config = dict(
    translate=0.12,
    encoder_arch='mobilenet_v2',
    encoder_kernel_size=3,
    encoder_expansion=3,
    encoder_widths=[32, 64, 128, 256],
    loss='mse',
    decoder_activation='silu',
    warmup_steps=190,
    weight_decay=0.4,
)
Rows from block 15 of the encoder, named by matrix and row number. Each number is 500 + 40 x the weight over its row's rms, rounded and kept within 0 to 999. All counts start at 0. Numbers have three digits each. After the name is the row's rms in percent of the matrix's.
# convs0: expand pointwise conv (encoder.blocks.15.convs.0.weight, 768x256x1x1), inputs 0-127
convs0.379 105:520581424525494518422512483433514434526475540484519513545540495512486456455449501640494438525410449568470483466477502495476485474539523461553517507575534469445528497502463545468502544500499591506504495465576559548514507526489451453395535488524490577472506466502509494513513574501509462505546521509425527489516509519497484518454546470456481529507533512531505498470570543538524466450552
convs0.380 106:513517485477505545482495505508589502461448556471469470492545533416534483607509561488501529516566542454502541515459469457497423550541529517468468487513556478519491519474449401502522520426472484465541493531521566516519487510482511459511544515500494557496528511459553436469480498530462530458509481480497444504480439548460460537516445440475518530466473556484522521466608454527449458500459
convs0.381 081:522491474514498472397463496520539497553519471490481536531535495531492469504506468470593557442510494508505517542496524515571458464464504521583512540464492528597548518449523403568520541440508455511582509485517548504555496476488480513530579480385496511436511485503449485537509489412437423463481443557492501526483559508520487533562475491421566502547435474501512495512496515486544547468504
convs0.382 129:561467488467530477601516529513496468512501449506518523424475508446403476451529508546535477454519567566546505493457577509543501530506458516505475531511513450489488457498478487557486499448480514520552466533526483481466491536482487523476555451423473485481502491503500467485489492479533512497460570469605587495491504424430481598504601507513473364491520520492495487556568482387497529499491
convs0.383 120:536504517560443550495476522463473486555484580495551505531479528499529480475516489517509499458513510540471547507458528519453521500522529498527413572470442492445481485468494485412489495553439477543442451549472499515511558582557585544523534564457512485576536440480431579477497488504491523453587451465454555575448510510536485537519514490468510558492481511513494530452483408521505448483449
convs0.384 121:513464486537524509446466478509521475486479486485530585474453411469518543504562497465530547501511471482513433483481452526568492543532565491470498512469529474542526579508478473528531489526445529533579528492522477516542444545460432534527509512470437429510456456473529550486489438504506469509546525581475527460486549465535531520470446549498473539571459471504466566440538408509466511476513
convs0.385 082:531408538477489508557492496506571489583483529433521498501511535525539467545527428569504540437523487556511508561469542548512564547431489462512534539506479495549550479408480459391477497476544525504510500456445488442514591511518539470609572455436431523542581528481527492474467458464440531475609445512467503514425471471454525570469513503492505539471491450509556535531575508493543470491493
convs0.386 088:463563534567516454503427514540425462525441527419475487443418459507519501573545524444498460472490546501497416501491528562493509510451456485527483551470554464554539447542556439492530487453491430504444556486576470476507437532515556560466488485502470508447450485539481554519485461527443504541523571421533470495535460460547453505491531497438496469504555531467521507477530588570491520520482
convs0.387 107:496472500481514490503457534555559516463477507472546481532469565545535562532470451449459440451473525521521483478475522545538566555470551495453514538488530436431582506457471527527518494442484462565527533551480482428501494499494529428519554478490573487488442520475427464444559550591418453535485462557567500476552452516519534462489450503461558455537506501437558542534486550496608481506498
convs0.388 122:452478494493528482579514482495486494485427524562530561559578503511501499429459518478459531557464524544550506510474446514502595486458482547510453516492461442498527549495548455528474453543427509453479510587528524466543447480484474487562452507501466512529564474478476534519443420506487490492623500532560537466527489481478437525492541501571567470450495422474467507473523598517497508516523
convs0.389 103:552452541521442425537563536526476441462479592518569472548539474496567466360552494534560556508532513534493563445503448486537577520544536556510478506450432530567467506471449509489475423545436507453459519505508505475545470558555454518498508520493502520441506535470533583419472467477505501449551532490442485507506525508491476508484421540539516507453557499441465439454507505511538483532431
convs0.390 121:525496529496531510550503485513508504444496537511561483481510425477474494526447456537466406482563441537558436467522568468528508465434478435568510430541504430469539548531504537517447486627485470420510484543455451507532506529509450588534545506413525447568520500498508483546583509509483482485453536526502445523544487529448491570581520501539462501475503416511473514567521567531481426475526
convs0.391 074:523469480496506445508435455483508526513452445440499492508459541566424459500590479496526529541437454514516442569554557478470540511454458451485577561490498532483453516554449528493408457484522507612522481537549429468489548466472461507510509488488513511529528524444551518544597446524545513502509515481530455573491537527543479550525497486497471458440475410475526557451513499494505489557552
convs0.392 113:518567509488504531509473540442389466443607518514520480445477444512453591482480472479554460562435560430539533494457548534485458486491487483506450478521510532483534558469462450446481500523453565485475468556498479480516509525507541432543444432500496487515554515510442462458477477524538513483446571547495514540398429495500543458439554438501485486503501519469525560456521442494552473488489
convs0.393 102:493486484469508501496551488514474460454476542503546544484498398504477523463475532553475502397523545519547516457488537457495610517414475477494488486434467533517485559523509503489496445480435535484490547410438504567521479487561505454484543499495460517488563494525498467489403474494545569450440512554568533382527495471500452466522511493575545509480482462546458493561510503461516535495494
convs0.394 127:411495527469548432518481478456517426562507514477439480456537475536512481497576515484470535525542520480498472459459488575543577492511493443518457422514509503437497531433518631540479496509577555460530460521488495494548530522480554527508454515463483509493516463522497524548500453553473438467528538464479552565511507523414445525474473516461414524451457532470517471490495501546531410481513
convs0.395 097:458472480491529477500523518503498526506554503507489548420474413483498453419490582553473441449483516539448507467518521518472492474489490551496520434528513500491527528423447501482501580434465551481461524561532508524540465528504519535504472458520578446464502456472493525479498474499490558492441466553502458518495496509513505477473531465521533412542526496495612474460455466517483480478583
convs0.396 101:555548577533604488496519485479523536550570458432425521488513582477478506516533495488511500542549497481576474439484459450482461487542455529416506447452526534498451483536555526475474472502516558532489522536562490545556460498511521484546471564547456485565576481476501478506503505463507585511472448539505537560466467479460513534462555483525523567493502496509500449538438523484498457481512
convs0.397 094:476482448494443505546577541554407454462462538431401475473490539467515449458431470593506436504527515535525435520493503537573551422479550433483573451540516508545460514405445486547514485469462509527554501552466586519474437519536524456564479454535507509535492524534476461514545418510551502487475447407497495506520519461522443439495469462539438475509481550530511526454532505539547461453467
convs0.398 106:452513580477539551502524562481469499559483514407505549472478501519453541487555473511507465490490489532575495523473496480565397529506604501439440425500471515529491503445525494449474495499499484509473486498513440482513537511445551495454566526470484456525456470517508505486469446547487460448517473482447485499494553528549489500521472490478518498465504429488608495482424591466423463452558
convs0.399 102:540448462541478503536461507506533463487559488436498512508460438550522566492549518449481515492517505483482540463536484530450523493561504563445538512511567527504464455523483476521451482393535538530458516495480501529514501486568501474432462500410438502533481458470477516512523516452479532510495580448424516467530575582559551477495422497556498460463548458454511461515484582487499512523509
convs0.400 127:469477515549540504551498478550584402543477528556533470526506414452429543499481466461500491526483503475518502482484465483469439511564483491466486471560511526494444442556471514522471510492510467485423485527468481517520493498480446524533550503460496450497486405476570512562535444535492411505426515488499524569505483487507592505523480444575508544502429460528504516519480456504474459453448
convs0.401 104:485603482501531498513566441532452578540483555455562486572460510520456518481454508471527505429501550568538478473496514453560467576501492468523545536439455472513476481504473429424573521515474470478498590518463574500464473536530480526556497495530424492466523537534542546524457549474460537550528481518564515507490463529540422471516504460514522519512547523481457541494492535455485460478471
convs0.402 108:448588412450452480508503501520476453514530556521477499523487452575503530502525507515520480491422472453475464403543483504542550507462594524556453449576485547483482493498517505541485535478507468463461523489496547502567473572457442450514458505536460576484531520465572534458500543516528506494522552497465540517452534531474517555456466451480501475509584433459513494526518573583531563490530
convs0.403 112:505505532515552476439498504447515571436587527507460490459553424536509459485489537482515501544548446556507486418522506434435501527523504502432460550474510534552480537505552561513459490458485499531448527410530534485542507554506428513483432513527516466544501502477435496472470475460466557488532503489440522494502516506479511528543463471459596532461499512432522445439556472451458436459538
convs0.404 110:546513538486496539478519443480488540484529534422484556515522514504513486483500490542539548525489466471546517444520446481487494462561469543461523491455486506554529577510598532537455550432524560554441519472553491501436497507520496503458533526523443519553532558389470467534476377530438505451529434440455513511509423471476491507512488565519492511474555464462501462508484416546508483484518
convs0.405 088:560461472515451446529464523472472504436532459477504517433445453508559501511557544569489485507478518492434467483533521470463452451501507452467473492457515476478509499498433487473556553513443486578518543590536528447530535501561508457450570506454524493539485497461506489474493453567520558457509425598531470534514524515517492524474500510567508547494464574501515542485482558527501487488483
convs0.406 099:541475505462505528619539509510637455503406513572484472514484490503507594543491491438455558522433473450483511491558506512447470450484487561439535478538492610483471479519500527489557430501503538574488506529445488497465452484486501594499564426536513516535524505502418545575516532499473553517438503493543522513384437475513503566519510453495485522505507499461445511517493451513510419476489
convs0.407 101:474515518490450517520541555446502486513439548459487474530421527461518464474473461446467448440454500518504508518539543496503434490499546453479560511482440456487554551517426537534450530549586489512516462523541511481497504485557468501492519527560567510509594497466544372523492509513478464484510531521491482513509477516493482515539487419457491539468530451509586522494523535464493480496501
convs0.408 106:491475494530548519590488585550546493462470542504497510517512503484449478519524494568490491478491486510533459544512471462452455533525517483492456516472484472489535518418551509499562517436494485412503457522454456492439556503499491474472523457482517481473506468613556432493501545553572510525458465459522526429497545553494589467531526483473448504495413531524476448447351588520475460449526
convs0.409 085:478515510480548551479610415503502508619527488444478430459449521521449497488511491551526447514495550583482499506491474430473518513510444482448478602431560465521469489484545511449533521469513518525491424536453526540493544558503433536505542505496535464476529483508542444531490440457582489511476557486518586581465508499523500505511490466464499453431412461453455513530541481458504500519484
convs0.410 117:533519446531561523487454523492530481459469518517444451490459465518447509530575540520526529399553460478507498427581500546499511557551494520460543495501393551520519553546475443495571449472535468537563464519470521555454445466590564492492513547450455407461491572478526451481499522449411506464496489478487481460521493429545500557474489476594422499494486488472487506484509528540448451525507
convs0.411 092:505507522486546548478507451493544485511452510618473502494481543477441540531486575492453572517420475495573496475527473491476463510553474497423529440444509531519462479516566504519504482457464449537585484481515523551494484529535491526506506452445511476516494502461499520487477564546484492507527544530541413545454465453498486497460552527460488495502430528540494495472513487427547443509518
convs0.412 125:549530453585489585570450493613517523465442513507482477500530467480456496540419495494503450514457534415552578491523489510441468505497476508582523508551444497528475491466500437498531487491468505502505462533549516422470599509516494523473511508487570481467446505604544515495536565524562532499492492519511463493517470506487488517561501447520499447497553476515450474508482584445604486518448
convs0.413 087:547449471504523465495561531514522503475483513436499426456454522491445469498506476499486493461454507538502534598494542519556535561420454476524487522481517493494527471521504524506498494487440462383533507521458485550517477584556461542485580533459533453492455536487483499503436479467433589512550555557510448505485485505494591502461566552558488526517486480448423497531570507570475541455539
convs0.414 111:460517476462504495490450490513543456476536506503494555490530522440466504541507529472521529537530472550528555522443495520382524494491475461499536499533571504490508576470528484479497537539446490497530474475535573500446463508533414559519592488512454497435508408533566481505560501515494558498428397459501429472511598502478511463489490479506496556498462485504493428550459490469500518435547
convs0.415 106:431491514562510548444486500527522493533513564473522522510537501545477449525442537471503511506494531532518460459568461492551477504476534452425492516443490456496475492435450524486481459575404474443511500438487473435439427491457542563447468503491505469525537428440547503475511496598505394464506516482486504511463541475523446427553528532553518538590467460520504418457549486486446514506518
convs0.416 096:486527538513528566435514550456497496498514530527563451555531483484464507430549574491498551531547481501514523495478547500522449507505439534507489528493545527514554506477540515543502543495533616455504604560497459468447498470524494563407529567430501559478549491545487530504442528484483477461428472453511498555487479535612489495487502498509452569524497466515428448476569523489490541473521
convs0.417 113:454525491495495512447533522433546455483469524500466528448469464452484572514517522521475509499527485449569514403457517501445487417529443443493519522504568520450498490563516465539502492430503549471574523434520475479472499543557484490545559480502511477491502482515558505496471462479575539489584497584459482456513455489489436508457475620447472483484434568527507575470516437488483485542449
convs0.418 092:537482491575520541524455503445391494480473469544514517536531486423554539406481487556522468457556461479520589549521484400439486546500450423531531413544486500538501523567504508518472552490503458502497469480511461495500519547517500504437485473451512561552439511484536526471494440508473529485489448487437562478515508489474493473559479522527533577492493529496468501483532499472445480489560
convs0.419 101:538484530481550557497456491655521513472496525571486520490541401557448468484511444512520524520473494410569421526506460568502467485576612527540518465452458539430493519521502528498556529520508565481485454444440516541474530485480479547550447518487457522504447490492592530479470476543472461461543535459449510471507459467457484547524484515426458520535528501501581437463527574418467515458490
convs0.420 119:552499502564532417552488445544517451526533508517547432526497451518500531474587548501505444459469475478473501528489457545498400485464538532512466461485514419504524561430440514481535515544508483456462475496486501465480489465391474513494483532481452518529483471431570500415500556518558520430490495525485540556540522498542423469467509524558478521519474418512551457508441581527494514511543
convs0.421 089:514478532490523574514446495453484593531570438472450557492428568535517486487483525487526479548507497452481530419471536479470502479573436463505508530425490528441535455466495483486509464531428494536551508517516479504552521548543530491450531513527480464494500557591512443565539492556489499450501481475511566497470532538520547561536419524443523514531531487516451491507478523555438461544513
convs0.422 102:519460496528506415542505510499487533478448504493488482555506439555515581472510579489529537533572466497494508517584394473511552540505497553469467429443500550635493522516541407579547457453433453468574519529482485501501426463495510505479466559511493492553544497511498467527543496492461524456498544534508528477544507514492525489490442519472460509465480532568458445446480502494523513502531
convs0.423 066:463458509547490525428580538496499430526562535531539482496473507524483505507544466544447534483514501517514479476462506562459530557520554557498495524478437491508519457541438467554506498512516511549448481507517510536458467498455466428500486493516480447532492466544536537508522504513361518502500460517498451469466470464439523473482598502465593528563537565452490522559534488449499522492422
convs0.424 063:516544414505481584497481494466518539551499461520534497495556514502367551509450565474471509486516479500543579566570487461484512473542527578546512481540490494561471415470561453443462530501534522525507493418512455481500446475641505471444528533468415617460505509519522427580481545473433528543446468503436502452466531458545522490561544485485512410529535509511549550568499467464505444511483
convs0.425 088:504545504426473549395513557534532529496479546546462491520545502547497449489449530553459471524490441414555526506515506526480524513478518565448515564595538515548483469472448537507541463557556484492513488480449526566425492484526462460487539456415518470602544483501497412468473533476453576533505569460472498520453486472490475503493455502490485490505512462496463472491472489495553508556552
convs0.426 085:504536511528467527471500428481481511469456469487588512576486446510458541485560464558509532513488501531456529519472484496543504570527598555526511505545487559527480500491465490537507527551585549445566432527515455467525471514455519443530472508570473513494487487500515513494535490463475502540459535525483474511533474566523611536462479466493575587447536469478464434474517539479535492497502
convs0.427 075:558392573507459456537525517480468423519513526428546458441462481491431506506533538473503507452567470482470462544561477540455525565454539476499457591439567601438535455531518492554540454393415560483526446481499477516495516517519408471463520482557485454435506491521462517514483483506462484430510454480511465601484467421544500435506516528447472505508447545495522595537505539488482542469491
convs0.428 090:467538508489498441449435495457541476474450458455446444498490486545543508587487540531522549459473523490518488537512528499495453512549520446475477507442471506558533523496477451497477490513508535442560554486479525554574490467443525542485529472503514523575512524504559445460461585484524654478429508553527551510413538604497477533441535488486496467553465485446468537532573480458568509523478
convs0.429 087:521497488512568475443485486519493549532465514434510487540534501534534497416459506476552502566477462506451523503548437552574460548536471504460452519490416491527472448428494526522447520524460486519521512454582504510539537488518479547392496537488479532495558523480550540520534418519464407539544445416434472438462533482519526494489526522493546454491487547485515521507496549543460586497438
convs0.430 081:570493455475570459502492488546586527359469471430516558524578459492500461510555482490467589604474450551488517541429515514498461437535473557438515468534527464515469495532480548519474495490540480471471526508519474615470456476496438576548505498435533534564504536535476474476511432446531558477525512490512512481471512483494589468535525446578508489441553504527521534501493460568470534517472
convs0.431 110:548489477578513527506391502445455436504558519507487487376486480480544549445512457446476487514545573583451513505460554498438513564488533451509506498491606568456463560551562471556460553542441531515474487463536546541570560575509465491509464508486529475515467573502483542449476551527547433503443560588535492586527530540541554453518452500486535466445470492529495507447444447550498510502541
convs0.432 099:482541507508548503481467436569513495504487497426437517494545567554434526496453515484511497476528484521488494514428508558486480506536616542496495478542505424544487536455466502524584452480565470614526506523484552479431477486512518484470454551521532495470445468419521568476543503542536499510517525523465398537501498539497464494470517478449457510517447569470459533516464587485514494534561
convs0.433 113:533542508510549463555513502501458442452443542500464579470521509527548515530527560513507446485483489503452494483543585492508426528581581562471475534489552528525480493454540502439567495459478432462474562452465466544549550569485559517537506577545507505502441378490525511500467503559480573483467546532451462552500543506508459411528477450432498466502502493547527496537523523459468494465497
convs0.434 098:511458507496509508521583510483471476531491513586507443565436432543514508461549512494533536476547447537486526490465515553509517483494527451544470470468513512477476481528455489478520493606464495550488509481503515540581503557578504489568485455540518487473406493543525611477523510474440500478550566506528473516485566487495539425473529533463521524537506514568470504522475549503455523473483
convs0.435 098:488490425486553546467543514555532439475420548549496590489479477502482526527476518485575476436513537506510468468465449548540491567477502511518489504495434454503419480444431452463516484519519476462495476509559542477491462529480526455600390508535548549527506470536508517520525492512429439545587488450466496452498475546459448414507521519494565502501519449535491451481549484506536502491502
convs0.436 087:547487477432582503451434541477503518466425460447498433549577493447459448517495480500527481485398474467460469554449569576470466468574460499514516524476491504554529498511433519502429478578523504501465495510560547496457457511505464531459470496449533494482475529591544564558566494516491526462489541487488480482468507484453471490538489527523518540548465568532431456495540485456535461494487
convs0.437 088:494526416524554491524604496538498453494456536483530520451501495557562585519574479490474457472501473567502452470496470494522483477510468553481535533474523511443531450537488493494531458458544525466489582568522554468398546494522514520494496528527558496484544500499536539482449535476494551548514478486540510541487515508516517494485464522382503586528522484464536533534507506474500497469444
convs0.438 080:431535564492453519524498493512487532470546544526451460545467524572486521477555479478550512522466525441523498530537458505490467443522476455519535548457512469522493413580539379455490515509494453492504509467522426479513436469533461494524512558455452519535532568458497530494433417511483507454436503515505494477499563518463499463551475533522513443472522515475543527510550572532514473465560
convs0.439 090:499538445520512491454552457501546480468473488474472535551467557461432447487477474535529474476488425525477519483596462474533549512463487535446483531567492537457528470498509523486522483510526475437566500486560538499426532467481476487478473523420464521569507442520468495436447486521528537533510567436513565585404574499410595521483460520599528475528443527526436513536507493477520446489575
convs0.440 088:514453506538540436592468450506532502459459584475572521428490481516485484432514512505472528453515437450506539483413507538522414473469491487493547536472496626547531459513558508505419591537508543506517490410544529400482532534520500526484493456491464582503560472546492483473426514523493473444504536451423509457477533480510455443581514502479541518489469538455466564513475529490460510428482
convs0.441 088:471453432528491446584466546495501474469546466569505526497542511487500522515478482566451431519477447530558499454569525521425499511488492535442482449515508491465524530452498481531473478449469539491460568464463494519457422458478564443513486478465487493458583437470537569484599552475484558450432518483548474610495504460476432483476533495477438558458493480506479486487545468432514518429511
convs0.442 094:527450468560532506410473518499468445429418583496468578534471477493514508451481527420457525468501546512459519509425560480485478486498543532507536497494425504614490550494555527492509481547457497467473461550499496523546454473532544563493511525540442558523476563459491475471500524443495480526534515503425501453529600525528477533449444454484500532547482462488465480516572462520500438491528
convs0.443 069:508525512551512459587506444477529598524449481546530538500503509496547490498481494442461424586552484477496517501493475505501544537590446482492584458527432528453504537513482553416500478472509456565547593497512547522451421477483454444529472550476531544478511448485494518476480446452495444454527461546487492433518547506556567513416472545533498526502517519527474476516547440472486500431450
convs0.444 106:423541452485496536540520455539488508496509540516455475492473512485477545463537414442507566492505485429516492484520473500502494483490565496530534461502513556476434532515414557533472559505575453516469488492491504484445515530514519508597364476574550489483429462499510570504459501477433466521482513552447495473539485578511487588459484465464448557511438527481500502511497526548532493507463
convs0.445 100:478571422444572558483532517466511546558497516434527423535474462512441486464477510494543516467483426534470486475496503488541501462514512574492483478516500561564581504488542488490595536484509467542575490457510502521450449431464478548464492582399520523507509455526468535522482559459559560468509461466422487590510467528556438532496505507550521535478458486388458454553540523485539439493514
convs0.446 114:486525515460477574492483588524439495457501579513473539498537512477514511545511455511486490552468509577579553553492527483554515476521481495456454453484543583502453455475496545541588442520519528421535605481548523516396465494518547503479527442460456473430553480569454429494505501482514502452528547467494529494429479494489532492483458427452417474540497471529463477524531515559545519511506
convs0.447 088:512494509545503543531529533503570508460433549452454475489494460371513517457456495479490504539574571490540506521484530508467504413471447572493468472556483516444484444554462499486430515515500490435421489463481501506437509517508491512533478527533512515527485501516491479444502463553408428497476495552493474474452493515468482502573487499463455502512496457460425457567555505540519437531519
convs0.448 105:496552565501494514498523514559505469488536557480441494555477474463505506510484502505469454471472507456439572464506483495525497469476510516477520498516526434543511440489530443469545521539527500458495470520471541447533473570413454517509541517466503538559515543470559527510474477507524515609518533539502494487488471564475493488496482491491457451482552438460447505498529398474461513503440
convs0.449 085:525505515459484541452449492455539496487450520581508454541531516482478543549489520545526513466533519516484524513529481482510429544477548431531582525458508498505467492490544525525455541450579511507547432510431518505480535459516526453551511544460543523510451508521491566432445514538472506489554555563528483453464528479476493584537489465543491524430578519481478492492487550403568495564512
convs0.450 112:567481508463495459559418552591543433483437512493512562533559514485455529587513486527564463417526486473498440521479484520539434549446549463523566471466491456521502544516505476474448487465527448532547477499476461541432511528500491499506517494555529431474469503491497488490544554507478537489507534467540507444423423443486522474512511462414482440481474479475518508478576598442511544454565
convs0.451 065:553469484510434563448513480515471544500519482444445431501486514476466514466580480438466469474491567468462481444464507497494468490489501536543486509495478490524539478498446498458511482498538458485503439482496494552497497517442460456516503512457506513469481512428517504532461501440507476568498587483515537436466450557476526498496501431425500519518495477545485541532463425498558548476508
convs0.452 079:486534465509556474543510509575407498493473486460523548501563508488433480462478478539480496499553515444561517527486461459508550468499541484442509430423475485450521537505499517550547475532491513538441481508478484502436527521424436509520477477459531551443534569467487516573478540518514504571497476446489446421420452462435491510474546476531479446441648477464516499513609500508523551472564
convs0.453 099:489509569479500499547428477548464538482553539515560484531451557455519445475516575497402484525541478443511531527495510473436509527521549469536401502579536527417463513482454403550523519571506514451544552505550506497538457514469505429542434552454440482531462518578526490461531430511544501496513493599474474496455499494493503498578494550441463460461509496499480536522506509464518460496541
convs0.454 112:540496535477556454475518521635532419477512409473493475519465503552499502474501451472510525527504584550461532468495405579505520444486547512387553528493500434440493476477492493501469530462486478515484557522423467510563482430505444485472481569469512474485482490504512508499509543482458471460526494528521556508453453545505499580450510449439496494517542493540490607536528494464539484481533
convs0.455 102:511460476499453561517552581493503524548525460507531485510432538521496500429610480545517522479430484550526493539537444480477552516455531456483471482480448499476459521428505491488521472477541425501459503487513484417522451491442494486465510448472457452466534483438519467430553503497541501457473509509543417575435532515494542447464496484493554474450450524512540409512499471504542417459506
convs0.456 100:497475469436463553542480402500511497464550512484524494502486463551423481476415451532471491456561512476467489452545476471566538420497441498515484605496492525496505565508571509505502487470574462442511453536471450504480488501530507580496463527505413551500493452662533436509498497425502580548504478521408490512472496529468539503518538492581498508522417466537544502537538413479465460478486
convs0.457 098:539515412522507527462516494536532522455492546549588500488545504497483535577520471482419471511490525495504430507542494464418460403494486464556541502492483442517428532529522441414552532548566491533523459515371506503510507474521531483490485559561457442473497497488536520482509516479501459530532494526567487466532441488516505550523515543546540515523504462588564506489512493536532496532415
convs0.458 091:591541526505570570447537526504455562484507481451505532544517500586488549532494455524515578556452543552515459540528532560482482525493478542486422482487439508509439483447517463548426489530516551488499504480510475584493470528470487523491508479461486595541494535547461535448459531484511540528488452493508484559498544513458498467501472477533479564532540424427518528444464450465552554558468
convs0.459 129:481457528536521478439543425543524457457509533511465513571505449493414563476546547471475564520519444491472531504557484483510490525465473452499514502489574527499586488502526466509590467465522510481548530498453531534475501485435491518505553447460457467573504501542506511529456527427497493460481488490498505545546481489513515432483483496486489503491515524548493488514439509499511501488512
convs0.460 119:475477495448547562487545508477533467531529467504433493518525508472479412458521494552544543536545462502523490538531534506519516546548481468502472432445635447508495483517492526529453447475529508419512554476533570509548495538504487433511359438523533513523459502516519480458430550565474512519533485552533496488570453455526457536539489560550527409509517499486506524474546524493464483514490
convs0.461 099:499501438479517524504467509527610457486442527535558525528574495477547523532521441456486517490469503459535469444505487461532539521464539501507529447468460426492529546524491492502530516527531551542511527470553478482493546520479495459548490564485498548540473498524499441502509552544589585536442430514549455510417548513482457443525491557522467523514521426512460520470467449480427425506490
convs0.462 092:502508483532508448513490492493469418530524563607521485477529511517480512452429524563476547501561560558411567488494451483540461529509507463470469472444538513522483548579508512532494506507483601529541573483506501450528535545528465507421453492537511525576486555538514561513536497476544597519465482533517485527513481460496536500529441496522505512597481516510526515533478482473482472500497
convs0.463 121:547501451469473565439513476555558509465478527551547481454459490506463489529439555519472426475499443520440464505527474470555533444535455434483484503582500500502500524479540558446523453500548497416441474540493417506497513541508536518531505518514560518537470474497560464505508508510523523546538514428483523493435566604436531501526508498514459522462511446509492484540469487506536472480487
convs0.464 077:476521494518531546450503524447501551465526518510506504479450529492482527498487517442483449543444481542473474495417548446466506487546496477479481500567564447478489475483505480505481522484456491430506532480570475538518566469428502514531612568409473509528498544455477520515505443458561447555421414506500410438464522438542533446561504491538578508510522562537550532439477495494509521459473
convs0.465 111:542498541477480396592433548443543501501510535631460497560501401507490437454512499537531523493449467486542504473510439481492473436536492554501453501526443452515449594512500588498472505503517490404477504512536490511558397446466443477461541523466539494484477467505513529452524442462505509465479509518500477557465514531525507497527552476519517465526478450510544449485434492618491552494495
convs0.466 089:446461542529458510515533562495532484520516560487471526511535478558524389527550463495451465590553496535488511525506493516530473512510488493490559513518416447514495500482496452521451514449433460546532482501455577444493449544485533501503506429465468498503522416426527496499520500533523425529496501490507468453522499511419529529463511505507476512475577509477455479462498472498483610488468
convs0.467 083:455516440496497539446446532455456497527478493541531455499413501468408459459521480501526494477453556519541529587566581478501521455465494537502498534469381558480488481601511464484557487524508533502433561524495444476445501502498506462498539540449454485505527575500505489484491523499526409496472535498520526445523597522491514485466489488455520560457481528534553469537565425446445465511512
convs0.468 112:481458510516548434530545473520444474500500428571514543467442462511514459490466477476492505542503482462483500467527507465531584482496439513515479534460437502473517500458511511517427523518518506619430562493525526554533516478571492504536521483554513454522460476531449518525374505520516476510490445440468493572501447526463518534530438453582507568427432486440510564552384499475503554503514
convs0.469 098:459483506508567463489549407502461516496472528428477514523535542534496504446525498578399517485552455558534460544497477526452533495511542494462485440519452487510519472536444501488453537489596473525503550480522551492439515484534490502509512461455498517516505451498549480554494442496567510477513516563456493521515441502504449522549570423508467504476520530482525576526489485544489472452466
convs0.470 125:461480468451483484474500555450484563558501506495486515457455523450478498432442502497612547501524520482451484567508516436516513522557405464550517468464517490473495478516518612463424478478497455511516536441530521499577422477527453530486464459491504514525521515421600529438518456516539538427518537497473419517574435489482408511488453516491446433570479482517490511456542540542482510501495
convs0.471 099:498396547532425426570520494504399503505511532536491458499434462428439497527550550574512558526491492591542489423487487552487547521478502504482472517545521584512552490506536525510557535493482470454491495457491511556515462449441493462491591473513477450560531509538438512476537442460466477485488521476526444532518553484491496504460580468525456489442462516540528509564449529525518481534535
convs0.472 093:548477472553559474525505476503452467471474456519464488486490443528450521467460454493482506486617521507547449496565548452546432525464491566568532495542429549499520482412467501478555538529461526512438475514443501453474431525580479512483469476488486466446490500464507525530484568523415508495478556498415489436531521477543532475568502440558464527513490532538433481449501551598510524600489
convs0.473 115:516597503512551420556449512429555540496485444498486528461469504413496499536495455473480538504479501469478476489528479556506514538469519502534530436436538487439437522492472554449482550460481538437452460520467546457703485563489458572460535468537513492454494530507517565473468496448461511482457543577508498500577464536533529522561452474545483445575479470577516513442515567550424452540462
convs0.474 115:577555466573525549502432575482536454487448446471421489442504546469487433486493533534507489470510493498443541488481473512579466482498558470532503529469543589509542476533484526497525477533485482461471449505492491606499530492431535475510473476524488506488553581499496442527554505481518535537414535577467502456471582492530495447521559533545531597493576518505495497466519473503456528494520
convs0.475 097:506463475583525425525512508540545486476457491551535531459455442526515553475504499499482446480435372438472447511578507504499472496466438509510491490481527493452428545544486507528520527475556480499447496504526496495506426440524479527458498532432490519514480488445482423543503477568504485481443519434474547440544525517517563530506459538463566486533431520485515487450520449481411562545509
convs0.476 101:592483527483501479506421512598484525490458508552488538416581557502544460533524504579526522545533563540496511522509480456547464479477481479468445595497573485503461464477521486547543488551475530518515474516504505476502555518453501479580466466491501500602490463480396583447455478451550536453518513473550506524533550542529494474493484527511483506550552470509531481497562492457551487488527
convs0.477 130:544368510516373504550493509555512479532561477552483506579515525485524514537560502523496518526514466514578553469483504489494550546485527460444472523514491636501478475494462478481498500501457499476428525514477493493546452436430559488462453417499471443496512530538438495491586451449446495566478571506636568521479487479463496469471551528505534483495503518518480476533457523509493550541533
convs0.478 075:494445467506508514540497554504464499533521411463534579475468523536523541461456536499529500502461441540573456447447454458518499519479459546466570573466539484515558506488522518486528541507534536501447486493479532468515461467525536549464553584508545419513577490469515535469528469517460458434537510571473536543582534468580498431448546492507516499494524484516440477490503489478587511452490
convs0.479 089:528474466513496417531548437453470564522526543510516526465497420521534519446510478520505461524443374508560512525549543576408434490489524460469460516508506554539436590503546537482497493532567560505475516546492533511452456457565525524551460464476490476492385504459504488523485511470571493527481563521497572563524516459517457532531539486539522483561462528502521574556451440524448531489567
convs0.480 100:460540533501497459527528515520509497523467529613510509503451523598571548496470533436566421482510546505438548480493449467450485514588500474468496478500519432514487544481489504476483500525405542455459453482530510551494477505493562544522552446494492583478541523552581518536494536459502530539495524468545492613493550501578491473517545448482552449514480510483424526451473520437508554503520
convs0.481 114:504542498494526435498519446579521443454525491489488472477471525497569521522510506463491422470493482450564509489457551543454513451551526494483554498561429509492477540472439560492486520553531445509576474508473481487472529510531505469489521482523538526487540494547518496487557554519532432505424439510476475495474490557469480522513501453548495488542450396508447493536528551504502514557484
convs0.482 119:536482505538511561460586532520481564532489474493480566531532545515446539491480504559542476559471442487448500501512450499549479495533495499417596590439431531462525468537532461430476512495511483542459482396511471476502494432503461458524489456438464516530500521396494419520536440457563559494504542484508468508551504498506499516464508507518511466550502513467471474546520465513460487540539
convs0.483 103:540493463457507457484467504556597448552458455550455524492455481404520554413508499444479540549602495480500487503529487471465519538464468515488522458516546494432574508564603517479514533557511565529446487464595468576466571550487435485462441583500589517547531593503479443496510455551537413467536482562521477507500530511444544535544505543524544500490486505483517516542399428443479550509543